{"arch": "vit", "norm_position": "pre", "drop_path": 0.1, "conv_stem": false, "decay_fraction": 0.2}
Rows from block 11, named by matrix and row number. Each number is 128 + 32 x the weight over its row's rms, rounded and kept within 0 to 255. All counts start at 0. After the name is the row's rms in percent of the matrix's.
# proj: attention output (model.blocks.11.attn.proj.weight, 256x256), inputs 0-127
proj.44 052 [ 87 105 129 153 113 166 153 157 140 145 134 112 107 140 107 159 105 142 122 103 153 168  79 117  77 131 169 140 156  88 100  92  92 100 131 118 179  82 122 121  84 109  83 117 162 166 132 146 124 125  91 201 122 175 123 125  95 129 184 165 142 114 139 125 112 133 155 186 111 136 126 128 119 154 174  96 107 124  92 112 119  82 115 129 107 150 149 128 139 135 163 103  72 123 148 140 151  54 224  97 164 169 119 176  83 116 141  91 199  72  72 169 100 174 159 138  58  81 110 152 120 156 129 136  90 115 136 133]
proj.45 055 [145 152 144 160 100  79  64  84 117 148 139  84 147 100 111 155 218 148 206 164 103 113 135 114 107  82 128  92  91 115 109 137 157 119 107  84 120  99  91 181 121  97 164 163 154  95 163 130  90 115 114 156  87  82 121 126 107 121 105 122 128 122 129 170 130 108 131  82 236 190 148 138 125 107 106  72 177 108 116 168 142 118 144 149 128 134 180 168 126 134 108  98 122 122 138 234 179 120 145 163  94  92 163  97 154 137  79 160 139 142  98  89 145  92 119 158 159 126 142  99 137 148 154  68 126 136 145 133]
proj.46 128 [174 143 170 115  92  34 168  83 111 122 179 150 111 192 190  87 123 107 161 129  98 127  86  92 185 108 108 169  91 168 141  80 113 119  75 132  71 126 102 125 110  87 180  56 147 110 148 159 153  77 153 170 136 161 133 129 221 117 124  91 146 166 177  69 162 146 115 220  94 166  97 170 136 188 154 155 144 140  86 127 129  96 139 127 122 130  95 140 196  93 152 150 139 178 160 131 125  96 171  95 131 144 165 190 137 154 173 123 123 136  86 120 127 180 179 153  66 136 144  92 119 125 100 183 142 123 150 141]
proj.47 120 [125 101  91 118 131 188 171 155 113 136 143 178  96 146 161 133  99 105  89 117 153 116 104 130  77 136 149 176 166  93 134 117  96 117 103 178 122 161 154  46 132 128 101 164 173 181 109 127 136 105 108  75 105 115 133 153 106  85 127 162 119 117 166  89 141 142  99 174 109 141  75 155 161 125 125 128 157 100 126 139 134 129 143 179 130  77 104 124 130 137 161 125 148 121 126 116 138  81 146 108 163 116 135 132 113 118 164 144  96 146 128  83 124 160 147 112  56 125 138 117  75 179 149 183 131 106 121 137]
proj.48 062 [100  88 108 181  41 149 124 151  83 201 114 150 106 127  88 212 113 111 101 112 113 139 118 142  95 126 197 129 172 120  77 154 118  85 142 133 161 197 139 125 135 101 100 163 139 142 163 122 123 135 176 168  72 108 125 151  99  90  88 195 132 130 153 186 103 173 152 101 101 114 160  92 197  74  85 131 115 102  87 110 125 154 145 134 103 147 151 148 138 100  99 115 125 148 100 117 133 137 156  87  86 119  52 179 153 164  92 112 154 151 173 164  69 156 118 192 194 176 118 136 137 141  76  64 166 128 112 111]
proj.49 071 [185 101 119 128 108  65 151 128  63 154  92 126 206 215  88 120 149 149 150 134 145 149 115 146 174 110  86 187 164 120 162 143  83 151  83 118  77 164 145 144 205 176 151 153 201  98 157 121 160  73 104 124 121  85 165 126 197  73  95  78 154 154 147 113 145 124 165 168 170 176  96 158  50 138 104 144 189 171  82 148 141 134 108 140 105 117 143 161 159 117 133 101 161 151 123 119 124 111 159 171  97 110 185 185 192 173 143 110 156 102 108 123 127 142 130 111 120  68 119 135 173 105 100 105 141 153 149 176]
proj.50 111 [104 110 147  70  72 154 195 120 153 130 185 159  33 158 151 104  90 125  97  32 122 164  80 123 121 106 150 185  94 146 116 117 100 110  98 116 123 154 143 166 123  87 161  93 147 190 156 154 134 167 154 115 122 164  66 160 152 131 108 202  96 110 160  97 156 165  91 178 125 130  70 136  72 104 100 133 146 118  68 174 165  88 135 176 154  57 136 147 146 145 131 175 126 156 137 188 116 145 132 166 146 120 178 140 128 135 169 141  77 100 140 103 169 169 119 161  35 110 180 116 125 109  88 156 148 132 160 131]
proj.51 130 [ 89 172 210 105 122  51  95 116  96 107 161 146 120 132 171  72  95 155 175 101 101  77  91  29 115 175 168 138  53 129 113  51  86 143  97 129 130 140  90 134  82  74 211  56  46  53 172 111 146 150  76 122 104 160 106 133 136 168 172 177 158 129 107 140 130 120 115 151 161 151 106 118 122 125 117 108 139  74 121 163 128 115 125 172 127  98 144 130 136 163 115 117 115 127 158 151 152 194 153 159 133 146 108 114 107 177 103 184 104 132 111 111 115 147 130  97 125 128 144 171 100 125 150 121 149  95  99 140]
proj.52 048 [168 118 128 120  78 156 135 130 136 115  63  54 157 168 109 115 205 117  79 117 131 170 156 172 155 116  75 103 160 116 130  97 190  90 109 157 179  70 190 159 187 211  75 129 151 126 108 142 155 154 106 155 158 122 149 122 112  83 167 135 111 178 187 101 103  91 143 133 111 159 184 121  86 128 196 125 154 131 126 146 144 137 132  91 174 120 112 133 111 137 140 158 136 134 118 111  67  79 105 155 146  87 175 156 135 119 171 156 104 123 151 140  86 134  75 126 124 150 154 136 123 115 128 179 167 180 133 158]
proj.53 145 [139 115 119  62  83 177 157 129 155 126 161 138 121 156 128  95 116 113 100  92 136 159 156 135 125  91  90 163 127 143 148 151  93  80  76 132 103 135 140 141 184 128 139 100 153 151 110 144 158 114 135 111 152 116 119 144 157 107 125 147  94 140 169 112 163 205 143 160 162 101 115 140 110  75  76  44 188 171  96 195 213  79 156 178  90  95 168 212 218 119 122 135 162 209 120 149 170 137 129 109  58  32 184 194 190 158 133 127 141 133  71 177 157  78 154 182 119 123 210  49 163 135 160 123 147 202 174 120]
proj.54 055 [ 91 103  98 172 108  98 106 172  79 159 105 165 126 139 135 147 115 178 125  96 139 132  91 172 123 151 169 138 129 143 158 148  98  87 177 124 129 201 160 110 146  96 157 134  99 108 154 116  98 141 101 182  98 148 146 137 155  98 105 125 161 133 156 166 173 139  79 112 154 156 126 148 106 133 180 140 172  73  83 126 117  97  93  82 129 107 140 123 165 134  86  92  49  88 108 204 180 131 206 143 100 158 127 151 105  91 135  94  90 107 119  74 145 136 144 159 155  70 108 160 152 135  76  64 102 160 141 161]
proj.55 139 [105 133 150 114 183 113  96 139 137 106 100 126  94 104 133 133 130 143 113 128  76 120 188 118 160 156 152  85 133 111 148 135 162 174 156 128 160 104 132 145  97 173 104 130  99 121  98  84  87 150  85 105 120 104 117 128  87 139 175 149 129 122  85 160 142  86 162  88  79 107 166  54 102 167 152 182 104 149 181 125 136 118 131  96 137 129  87  84  71 111 162 173 131 114 129  80  82 120  61 146 140 180 105  50 110 108 151 126 154 139 183 116 159  87 109 117 153 145  85 131 139  87 139 133  77 130 138  87]
proj.56 106 [127  88 135 105 107 134 154 103  95 147 155 168  72 107 155 106 112 122  88 113 137 172 157  95 105 107 142 121  92  93 114 108 152 126 128 116 141 188  96 119  96 123  93 106 162 112 180 119 108 154 134 160 120 109  74 187 130 115 104 123  72 126 113 131 163 176  99 138 176 203  77 188 158  82 148  50 233  72 122 152 173 124 164 175 146  79 167 185 151 165  90  84 135 142 107 218 181 137 160 112  91  70 127 161 149 148 109 177 133  96  48 140 137 120 159  78 114 119 213  75 163 170 117  47 170 186 151 174]
proj.57 054 [124 130 131  77 147 154 173 100 171 103 123 121 111 132 146  74 116 116 115 159 110 169 123  93  87  64 140 120 153 150 121 109 119 116 123 138 112 156  88  78 104 153  97 126 142 160 113 128 113 160 136 128 149 153  77 148  70 191 165 120  85  76 126 106 136 172 118 196 161 132 109  66  82  96 120 168  72  85 146  92  78 144 139 117  92 126 123 112  53  92 148 132 107 139 139  51 130 208 106 143 177 193  86  77  83  74  69 147 100 134 194  64 161 139 103 116  89 130 111 165  97 132 150 233  92  68 138 159]
proj.58 130 [158 174 155 161 119  66 165 112 165 117 131 118 175 166 152 113 115 136 188 152 102 106  77 178 144 151  91 131 105 200  92 103 160 133 116 103  44 101  85 148 159  65 163  94 104 156 121 190 154  98 150 146 162 186 175  50 197 129 142  62 168 182 178  85 125 175 170 114  86 141 149 183 120 111 162  87  97 188 193 174 140 109 116 112  98 140  98 156 116  70 204 160 186 189 112 120 135  75  84 103  80 123 200 137 196 114 151 129 167 169 111 179 161  97 164 122 144 184 144  75 147 138 172 189  93 173 207 102]
proj.59 146 [135  69 127 127  77 119 143  67  80 178 129 186  93 131 120 116  95 119  74 106 184 165 109 115 103  97  98 178 113  96 139 102  74 134 101 170 157 201 125  79 126 153 107 120 136 114 208 112 123 109 132 122 116  67  45 195 130  83  74 114  99  75 124 110 110 132 112 124 151 101  62 191 124  78 110 142 152 104  93 115 132 108  80 141 146  81 154 125 166 138  83 148 159  97 161 128 112 133 172 129 160 122 128 129 134 156 137 115  86 106 122  83 124 149  84 131  77  77 153 125 108 142 141 147 148 131 122 136]
proj.60 134 [148 194 180 158 122  43  79 115  98  92 155  93 124 143 125 118 127  84 153 127 138  99 103  98 111 132 170 135  93 153 149  84 109 143 100 107  86 139 143 156 112  88 190  65 127  35 164 142 160 139 140 147  93 132 121 126 177 129 108 116 125 168 122 161 162 166  87 204 135 133 131  91 147 131  98 119 164 134 128 133 134 115 186 173 163 112  78 146 100 141 125 106  83 166 103 114 146 162  98 121  85 162  94 131 107 131 134 178 136 133 116 178 141 141 186  86 123 162 141  96 126 157  97  90 157 120 127 136]
proj.61 118 [ 89 186 193 106 105  80 123 160 110  97 129  86  85 142 119 146 129  99 119 106  88 137 119 125 155 114 170 136 130 173 120  87 142  95 135  90 105  88 164 179 157  88 166  84 143 124 163 184 132 116 156 177 152 162 125 103 168 168 176 198 110 178 132 134 157 120  52 187 149 134  87 120  78 173  58 163 198 132  50 172 140 105 111 159 193 112  97 132 138 150  90 140 144 117 154 151 129 148 143 158 122 142 140  98 109 134 114 190 115  91 137 104 147 148 101 121  99  99 174 132 121  95  89 117 146 107 113 159]
proj.62 059 [137 179 126 166 143 122 157  90  93  78  49  86 160 117 126 172 116  87 147 158 174  75 130 190  78 161  99 143 143 114 125 178 136 201 102 182 107 134 145 132 124 106 102 130 117 192 113  97 156 109 117  95 134 159 195 112  90  73 112  85  82 133 127 127 129 146 116 139 101 128 115 182 110 140 174  54  96 101 182 200 142 105 179 179 150  73 114 140  87 136 159 121 125 123  82 151 133 124 158 162  85 114 142 134 111 104 145 116  77 108 130 140 122 100 170  99 168 148 143 105 160 153 147 128 109 189 133 134]
proj.63 139 [106 125 142 166 121 110 151  95 172 131 127 133  88 111 157 160  92 164 172 144  96 125 106 138 111 137 150 116 139 121  77  82 136 159 160 103 119 155  91 132 104  88 113 147  96 221 148 123  64 133 164 111 166 172 113 120  88 164 154 128 178 105 118 110 164 177 121 226  79 113 149 112 142 208 144 142 100 174 166 109  98 127 194 137 174 137  21 119 100  90 210 171  77 178 106  90  82  93 117  91 115 177 173 145 115  74 160  82 140 155 116 157 145 121 175 142  74 166 113  71 101 167 100 195 148 136 159 120]
proj.64 124 [116 114 166  73 178 127 129 159 146  98 154 122  97 137 141  86 146 157 122 109 103 120 152  98 181 134 127  94 126 121 136 108 134 109 152 140 151  94 115 143  95 126 118 109 105 118 108  92 102 120 100 144 161 127 115 152 114 143 181 146 125 117 112 142 144 159  48 145 158  92 204 131  80 108  38 132 163 150  44 102 100  86 111 147 111 163 164 186 151 138  22 124  93 175 165 159 131 185 151 167  80 163 125 174 123 174  98 121 120 104  70 157 139 105  89 212 107  98 130 130 141  72  76  95 130 157 137 142]
proj.65 126 [136  62 120  72 160 158 113 136  65 136 176 154  91 119 155 103 142 119  67 100 165 109 176  76 138 121 148 146 124  54 182 144  85 110  99 171 169 153 138  43  78 176 111 115 153  94 123  33 144 142  83  69  92  74 101 175 122  85 119 151  75 131 105 156 210 135 105  92  91 118 164 106 139 109 149  83  91 156 202 115 164  58 124 176 141 150 155 185 119  72 144 155 144 160 163 148 131 102  45 139  98 153 113 110 168 152 119  96 155 163  91 113 163  61 171 128 119 101 163  99 162 102 115 108  55 192 216  68]
proj.66 066 [ 86 163  69  94 154 216 118 230 159 138 126 124 119 152 110 104 102 135  96  76 149 153 107 122  96 136 135 118 173 111 153 104  69  98 148 110 125 122 131 124 134  98 127 111 154 205  77 140 123 163 145 153 128 161 116 123  79 127 148 187 175 138 129 177  90  99 138 107  89 133 161 132 215 115 159 137  81 127 129  82 113 144 128 108 123 126 141 134 106 148 108 118 162  80 105  99  76 139 128 106 127  81  47 115 107 107 129 116  52 132 133 130 127 158 117 107 146 187 105 166 111 189 159 120 141  82 117 124]
proj.67 095 [130 108  82 126 142 187  94 155  88 131 117 108 157 138 114 133 180 100  78 168 194 107 148 105  84 111 128 137 170  71 165 155  84 119 139 165 183 156 148  75 143 178 103 139 167 117 115  90 161 129  94  84 103  83 149 163  70 100 137 158 114 122 140 135 124 106 112 134 161 103 170  98  95 164  92 198 159 107 119  83  74 162 134 113 117 137 103 123 130 187 102 115  96  86 111 112 110 193 153 158 111 169  82  93  70 119  97 137 124  95 141 103 112 120  44 103 136  96 114 150 148  87 101  67 136 124  94 125]
proj.68 116 [146 112 124 113  78  99 187 141  68 199 170 184  76 152 171 118  90 110  93  97 178 135 100 112  80 118 162 214  98  73 145 103  56  96  80 151 123 194 143  77 143 112 135  79 142 131 170 107 169 110  76 154  81 101  99 137 151  72  88 148  92 141 159 110 180 159  70 123  89 191  98 161 144 112 130  88 172  96 125 142 155  72 175 181 188  76 124 207  67 162  97 136 151 115 119 155 126 132 130 137 122 143 115 116 209  98  92 145 117 154 128 144 156 120 155  90 125 115 193  98 137 119 121  51 112 152 196 121]
proj.69 052 [161 148 176 185 129  59  84 112 154 125 140 114 130  90 109  91 153 102  97 156 104 129 133  86 110   0 155 113 155 103 121 128 138  70 189  82 189  80 150 138 131 128 140  79 123  93 109 124 148 117 188 155  56  96 121 133  94 178 132 155 110 135 111 148 141 156 138 194 123  89  93  52 158 127 157 106 118 147 159 139 118 131 112 205 116 140  77 118 121 111 171 172 150 154 106  87 130 155  61 133 135 117  92 104  50 101  83 117 123 151 128 149 155 118 125 104  91 111 161 210 128 108 101 138 120 140 173  81]
proj.70 108 [ 92 154 126 171 135  79 133  69 160 137  81 177  96 100 116  77  74 168 176 135  95 160 138  97 115 160  94 110  20 127 105  99 109 184 151 118 150 162  50 151  71  92 122  88  30 149 170 134  80 136  83 159 129 157  74 157 101 129 126 134 168  74  50 165 148 151 141 148 181 118 155 100  96 172  92 117 147 165  83 128 134 129 122 141 116 168 151 145 168  99 118 101 130 200 133 129 147 150 121 142  85 133 172 160 166 173 128 148 158  83  97 168 141 136 117 164 122 118 119 128 153 106 109 133 131 146 113 162]
proj.71 120 [149  90 127 114  45 121 138 106 147 158 155 147 157 145 159 105 136 142 105 131 161 112  78 149  64 110 134 179 162 116 103  99  98  89 118 123 107 154 101  67 125  85 134 118 156 144 183 157 144  97 171  70 157 128 145 115 144  93 114  75 118 110 171  83  98 108 132  94 188 110  75 163 143  77 145 146 165  72 156  75 107 157 112 138 107  48 189  84 130 170  90 101 115  63 115 164 122 141 157 153 119 119  79 101  94 130 120  96  69  92 141  80 117 163  95  84 146 127 128 165 128 145 166 122 137 117 109 151]
proj.72 059 [ 72 123 141  73 170 162 127 180 147  59 126 130 147  90 172 132 117  91 111 124  66 108 172 121 113 174  99  89 129 217 105  85 149 145 161 163 134  73  98 102 101 108 130 129  63 158 134 100 148 149 105  90 188 166  91 135 125 118 216 178  74  93  99 159  93 125 113 102 149 116 172 155 129 133 120 120 117 151  95 190 137 116  95 113 182 152 100 169 129 112 157 167 125  92 131 132 111 196 103 148 121 105  86 133 152 129 136 143 144 115 100 169 151 135 124 112 143 169 105 186 139 155 141  78 202  94 145 128]
proj.73 068 [133 127 149 117 132 121 138 133 168 106 110 144  98 102 147 101 134 126 124 165 133 149 164 131  89 155  61  80 129  92  93 131 140 175 112 153 102 113  68 128 106 134  74 131  88 141  99 141 142 109 104 116 178 141 131 136 117 158 169 104 106 100 164 108 101 149 126 102 152 184  87 167  86  93  86 116 158 120 164 175 179 123 112 123 139  90 194 146  98 178  91 160 171 153 104 183 142 117 115 166 165  62 214 112 186 168 100 120 131 160 111 120 160 126  89 105 114 154 178 119  76 107 196 212  80 118 139 110]
proj.74 049 [ 99 118  95 133 122 116 155 114 103 103  92 109 104  94 137 161  55 120 130 149 130 116 175 160  43 189 122 156 166 108 134 118 157 212 111 143  92 181 142 122 167 117  71 171 132 130 137  99 108  90 136 152 156 174 116 148 102 129  98  99 143  79 118  55 173 165 163 205 174 134  85 125 147 124 133  74 118 120 150 115 127 107 157 185 140 129 157 187 129 118 150  54 124 183 117  85 163  97 100 117 170 131 228 150 109 155 106 101 154  94 123 138 150 148 162 178  46 131  90 160 107 120 112 133 145 173 156 134]
proj.75 115 [ 76  87 214 100  81 184 227 119 123 188 173 170  68 175 188 120  85 183 125   0  94 197  54 116 141 113 180 148 118 151 100 106 103 112  78 136  90 147 195 128 143 110 128 133 160 172 109 148 108 152 141 101 170 210  33 142 161 105 129 179 124 115 165 103 156 149 122 185 110 114 113 125 139 146 108 108 133 131 137 156 118 126 163 133 107  88 125 150 160 103 115 118 135 167 104 126 168 116 157  97 103 105 136 167 146 129 153 131 112 140 145 148  93 140 195 185 104 146 147  93 120 153 125 124 166 117 153 109]
proj.76 118 [150 199 110 182 130 102 164 153 147 113  53  75 210 146  66 176 132 109 173 177 143 107  98 187 146 143  64 153 165 186  95 120 145 132 143 128 100  70 146 133 178 112 160 141 102 153 126 195 173  88 158 196 129 176 203  54 137 161 147  91 177 145 161 105 155 173 112 129 129 117  94 137  91  97 114 139 166 157 111 119 131  90 144 142 140 120 124 123 124 144 105 131 133 158 160 163 125 118 133 139 119 130 152 161 130 120 168  98 111 102 145 161 163 126 101 157 119 134 138 106 131 117 137 134 117 148 138 139]
proj.77 112 [161  95  44 161 154 209 126 144 118 177 105 118 168 110  57 119 151  89  98 116 191 143 140 146 172 119  93 108 137 131 184 171 122 114 151 130 160 136 174 123 120 203  89 168 165 127  79 100 144 165 149 151  67  69 130 135 123 108  48  89 104 124 105 181  78  78  92  97 130 174 144  95 164 141 123 163  91  75 122 107 108 151 107  80 138 153 139  92 105 111 141 105 113  96 105 110 138 148 136 161 174 161 119 137  86 135  93 150 108 159 173 108 118 174 136 128 161 123  78 194  75 131  91 147 122  70 103 154]
proj.78 059 [139 139 146 155 132 245 147 114 130 101 105  47 161  35 130 113 156 135 116 152 116 128 185 139  88 108 121  69  84 142 118 192 156  96  66 140 163 105 169  89 140 139 145 113  94 148 150 137 137 176 188 113 123 114 113 115  87 146 146 153  89 114  83 166 144 180 169 103  99 138 178  72 154 129 119 148  99 176 149 125  80  94 149  54  88 201 129 141 101  43 130 168 102 204 138  71  83 128  70 125  81 153 124 130 176 135 151  76 172 178  71 156 145 128 147 159 112 132 104 125 200 119 159 119 111 150 129  83]
proj.79 136 [113 151 161 181 117  49  94  82  88 152 105 132  85 100 153 168 113 159 174 164  98 133 140 131  88 172 143 124 127 105  66  88 106 187 153 110 114 144 110 114 109  79 125  84  82 109 192 149  94  83 113 131 166 123 106 134 119 104 135 129 140 113  87 125 121 128 101  96  97 191 220  98 149 132 101 130 119 134 157 181 113 166 147 110 138 151 111 181  62 155  93 178 171 143  45 107 126 159 114 149  99 108 113  89 211  92  80 162 139 186 120 193 123  82 136  83 240 203 152 100 143  79 147  69 172 124 183  72]
proj.80 120 [139 145 100 111 132 103  67 167  95  96 153 113 113 110 123 131 170  93 106 137 166 103 178 132 109 150 151 159 143 104 186 153  99 131 149 128 119 127 131 105 136 152 122  67 136  85 124 100 166  82  93 151 100  80 158 122 136 111 129 123  85 162 133 145 153 122 112  62 136 196 149 146 138  55 127  49 135  95 194 149 181 115  75 150 127 116 189 180 105 112 125 121 168 137 146 170 155 125  83 170  87 111 129  93 205 164  62 155 149 160  88 110 128  96 154  58 178 119 188 126 133 120 160  95 110 135 170 106]
proj.81 121 [119 102  90  93 129 195 123 183 121 139 174 143 147 121 128 107 148 137  90 106 176 107 154 109  86 132 136 145 133  84 157 174  93  82 134 171 177 127 125  87 134 145 103 138 179 114 108  95 149 112  82  85 122  97 138 162 128 111 112 129 122 115 131 158 147 126 123 114 163  69 143  78 126  51  63  58 187 122 110 182 164 123 123 223 124  91 176 168 125 163  69 108 124 121 139 142 193 197 123 159  99  62  59 110 138 153  72 190 116 111 126 155 125  89 138 124 178 123 182 121 196 104 151  12 171 143 103  88]
proj.82 130 [157 148  99 128 102 208 124 175 185 112 135  62 169 143 115 141 188 105 114 145 158 118 147 167 113  82 133 157 212 171 161 180 138  68 109 118 138  77 211 126 219 169 141 146 145 182  91 156 180 104 182 108 119 118 196  72 115 118 138 153  74 163 186 106 114 111 173 194 120  84  99 146  72 188 137 176 116 183  57 202 117 149 143 108 164 134  68  77 194 102 190 164 140 104 172 100  86 106 134 120 174 133 161 126  95 134 179 178 152  78 135  86 117 162 113 143  77 103 109 141 123 113  99 166 178 118  95 146]
proj.83 153 [148 137 127 146 120 142 187 132 164 151 120 120 122 170 119 111 108 134 138 118 114 166  97 130 154 114 132 122  98 170 141  92 140 114 101 140 108 146 162 150 100 129 140 133 147 161  63 156 134 135 180 110 148 165 105 108 138 141 122 143 136 143 140 129 153 107 109  55  61 170 149 126 137  71 176 131  83 129 229  79 164  99  81 134 151 108 151 105   9 111 155 178 175 104 158 153  75  68  67 153 179 151 143  34 151 126 121  72 132 203 122  86 164  55 104 101 134 108 145 162  61  92 188 203  28 111 185  67]
proj.84 133 [150 153  94 130  90 107 111 128 173 116 110 116 156 113 169 135 142 132 138 195 142  73 120 172 117 140 101 150 155 108  79 120 131 119 152  94 103 119  96 127 151  75 143  88 116 172 139 165 119  94 168 107 142 147 186  91 122 140 129 112 143 105 181  76 125 125 147  88 123  90  69 181 143  79 150 114 119 127 166 113 180 112 105 147 106  87 168 122 142  96 149 161 211 103 141 161 128  56 145  96 165  86 150 100 128 114 139  82 129 142 149  92 140 108 102 137 122  96 164 120  87 144 178 208  63 137 173 102]
proj.85 148 [ 93 125 179 125 175 111 107 102 175  85 136  91 109 112 130 123 161 190 157 121  69 141 158 117 187 120 140  40 130 139 100 131 196 138 157 110 125  42 125 191 100 110 140 141 105 138 137 135  83 131 163 144 197 159 118 118 124 193 178 113 164 127 100 149 143  89 105 190 129 124 221  73  97 213 111 164 110 174  65 148  84 142 123 101 125 204  97 136 158  69 120 114 100 156 111  93 115 135 113 167  97 176 144 134 116 145 121 148 179 112 139 176 111 124 159 181 152 133  60 137 150  92  49 110 149 105 112 122]
proj.86 124 [125 160  94 162 130 155  81 165 157 106  85 101 155  79 126 167 145 154 146 177 159  91 135 165  73 144 136 121 173 111 115 137 145 139 167 108 159 123 129 134 154 141 119 160  96 159 103 139 115  98 124  70 122 118 180  95  89 125 167 126 144 102 122 132 126 113 176 151  73  50 160  96  74 190 123 201  87 172 136 107  85 147 143  81 130 167  51  98 154 115 136 164 119 106 136  47  64 117 113 134 139 189 123 112  72  77 192  77 149 108 196 126 136 116  91 184 137 134  48 140 141  93 112 166 115 105 122  97]
proj.87 065 [188 123 101 192 118 168 107 186  94 177 134 165 176 144 125 123 109 112 142 158 189 121 123 121 109 128 163 179 174 154 173 195  72 148 151 123 120 179 141 136 133 130 162  96 140 161 113 124 121 142 114 148  51  59 189 138 115 114  30 127 106 121 163 165 136 133 160 106 123 153 159 173 144 153 149 144 130 144 147 122 113 138 152 108 132 123 112 119 132 120 108 122 180 122 115 175 112 107 114 105  78 145 139 152 166 132 170 121 119 143 108 152 131 127 127 124 129 137 165 132 138 112  99 140 129 150 143 181]
proj.88 126 [197 176 146 166 110  45 111  66 105 114 134 140 139 154 121  56 137  52 160 169  92  94 121 113 142 120  86 152  84 181 167  92 141 145  71 108  77 158 110 133 105 135 168  59 123  77 154 135 173 132 142 182  58 105 134 134 187 119 116 119  90 177 154  99 147 149 110 133  89 165 104 110 100 135 133 104 102 110 134 135 137  47 120 152 169 105 135 128  65 136 177 139 116 137 146 158 123 118  91 149 157 171 142  97 129 135 104 142 143 124 143 123 173 118 134 110  76 100 134 157 104 131  85 152  84 138 148 143]
proj.89 091 [144 135 124 199 118  94 115 108 119 140 127 119 151 171 117 131 128 119 131 151 131  98  91 115 175  88 120 121 131 180 126 127 167 116  85 130 102 114 140 131 139 146 158 160 134 160 134 141 140 161 185 115  96 161 106 110 159 138 104 130 134 120 168  99 138 151 167 206  75 113  95  57 118 147 154 154 122 132 191 142 163  91 193 135 134 108  99  63  73  84 233 132  74 169 153  97 120  88  82 126 136 151 133 105  71  89 192 109  85 139 213 122 169 136 161 109  95 158 111 118 103 165 141 178  79 100 125 152]
proj.90 110 [151 121 122 131 103 121 155  83  58 145 130 161 101 182 155 144 114 100 113 141 164 162 115 116  61 110 144 166 121 100 124 118 104 129  96 164 125 207 133  85 102 125 111 146 196 119 163 144 149  88 151 124 136 105  92 151 156  96 100 108 102 132 124  82 164 145 105 114  86 138 188 142 118 155 132 159 179 164 115 168 116 107 128  81 155 132  81 183 123 113 110 169 158 142 118 161 107 100  90 150  66 155 137 132 164 102 122 129 185 148 140 164 176 100 166 147 163 167 179 110 200  92  75  80 133 162 198  93]
proj.91 118 [159 114  99 132 151 140 189 132  86 160  84 163 134 188 124 112 134 137  99 122 126 165 134 121 163 148  64 175 111 137 177 114  94 142  96 189 116 147 167 107 127 169 141 139 140 120  50 143 151 125  57 132 106 117 131 127 114  70 135 174 134 138 137 108 125 160 125  79  90 139 135  81 133  79 137  96  98 107 150  91 163 133 145 138 140 102 154 104  76 138 108 145 135 119 102 121 115 114 110 169 145  96 108  80 123  82 133  88 104 140 140 133 158  99 121 132 176 129 139 143 114 120 191 100 101 123 132  90]
proj.92 118 [196 122 133  87  54 147 167  87 112 159 183 148 105 157 151  67 153  80  99  93 169 164 111 130 100  60 139 205  95 140 169 135  68  63  65 144 150 156 182 143 142 122 134  67 171 114 127 147 190  92 153 126 113 115 104 156 165 103  97 161  46 148 175 121 132 144 163 125 137 102 121 145  82 125 149 151 126 131 116 125 149  95 101 122 110 124 148 113 181 131 142 155  98 127 119 132 103 116 112 136 102 107 170 154 121 137 145 107 155  89 137 116 166 135 123 158 120 110 127 145 161 122 101 122 142 153 142 120]
proj.93 137 [109  85  97 153 147 175 127 178 115 165  86 148 138 121  56 177 124 148  68 115 125 164 155 131 161 102 108 127 204 127 150 168 138 121 143 151 215 101 199 134 150 194 114 180 120 196 131  79 104 171 106 139 125  95 125 165  52 137 143 193 135  70 109 135 183 145 105 120  66 138 159 191  86 178 109 173 142 187 102 123 128  87  85 109 153 126 104 135 129 100 109 213 187 162 181 136  81  82 110 123 157 142 201 117 175 153 162  99 143 131 124 130 170 114  84 166  94 118 135 105 112  88 122 210  97 147 175  99]
proj.94 125 [167 114  66 130 140  71 118 105 120 141 138 188  77 128 121  87  74  90  97 145 149 148 130 114 137 137 111 143  52 115 167 133  93 136 112 117 131 200  89 103  68 137 118  84 144 105 142 105 122 145  78 160  74  99 103 141 141 127  80 104 121 145 118 105 144 147  93 100 115 135 100  96 220 103 162 102 126  97 168  54 163 108 149 166 166  83 118 148  90 115 113 128  90 138 107 141 138  96 116 101 160 104  85 113 141 106 109 115  93 146 115 150 149 142 190  86 107 152 151 129 130 162 156 100 113 116 147 118]
proj.95 055 [178 117  86 121  54 119 147  33  97 132  88  56  80 139 184 188 187 102 142 146 167 105 147 138  85  74 126 176 148 112 151  93 136 154  91 182 104 115 134  92 152 163  97 138 183 118 178 118 151  66 158  72 164 122 127 112 102 116 110 134 108 135  87  79 115 151 168 188 119 121 137 206  97 160  96 114 123 180 128 184 138 151  99  93 171 120 112 118 121 132 157 124 167  98 105  96  51 121 165 119 118 111 206 145 152 125 118  91 128 120  94 125 102 131 136 157 131 130 148 136  86 139 119 186 158 116 130 141]
proj.96 062 [184 135 125  69 137 164 124 131 133 122 158 139  97 176 198  98 182 126 139 158 172 111 147 117  56 141 166 179  98  97 174 175  80  83  98 153 118 188 165 100 139 103 133 120 185 107  79 132 158 121  98  92 116 120 172 120 149 120 125 113 104 127 134 123 115 136 138 102 123 128 156 164 115 113 160 104  93 148 179 123 177 152 109 129 118 145 181 129 128 138 174 153  82 109 141 167 107 145 106 116 177 155 153 146 102 160 116  80 157 150  69  98 145  64 115 127  99  94  85 194  90  84 157 108 122 145 130 125]
proj.97 061 [106 129 152 171 181 181 133 146 162 121 139  83 116  67 184 167 134 120 132 127 109 127 118 177 122  87 143  95 153 166 104 100 192 123 156  76 101  73 156 128 144  84  83  96 124 208  92 143 108 133 109 130  99  80 153  64 111 136 161 114  86  98 159 130 133  98 120 160 124  84  97 169 164 162 166 109  94 137  94 161  72 129 133 131 149 129 107 147 117 104 130 132 113  84  92  58  78 112 147  97 163 174  83 111 130 128 133 183 135 145 136 184 112 135 188  88 126 104 112 153 150 133 104  72 161  84 101 135]
proj.98 081 [ 98  98 189  85  91 160 195 150  93 157 224 159  88 140 121 101  92 125  89  33 120 151  97  94 127 109 132 143 122 145 143  81 100  97  68 175 100 127 126 144 140 123 161 115 151 119 129 151 168 175 118 100 156 170  57 143 156 106 121 165  82 127 120 130 162 136 118 197 148 126 109 131  76 111  55 129 156 147  83 164 147 118  97 167 100 109 159 140 161 105 112 161 128 179 155 132 140 166  72 150  97 133 178 150 164 193 141 121 132 121 117  83 148 138 122 155  86  98 135 106  96 113 144 171 143 147 124 143]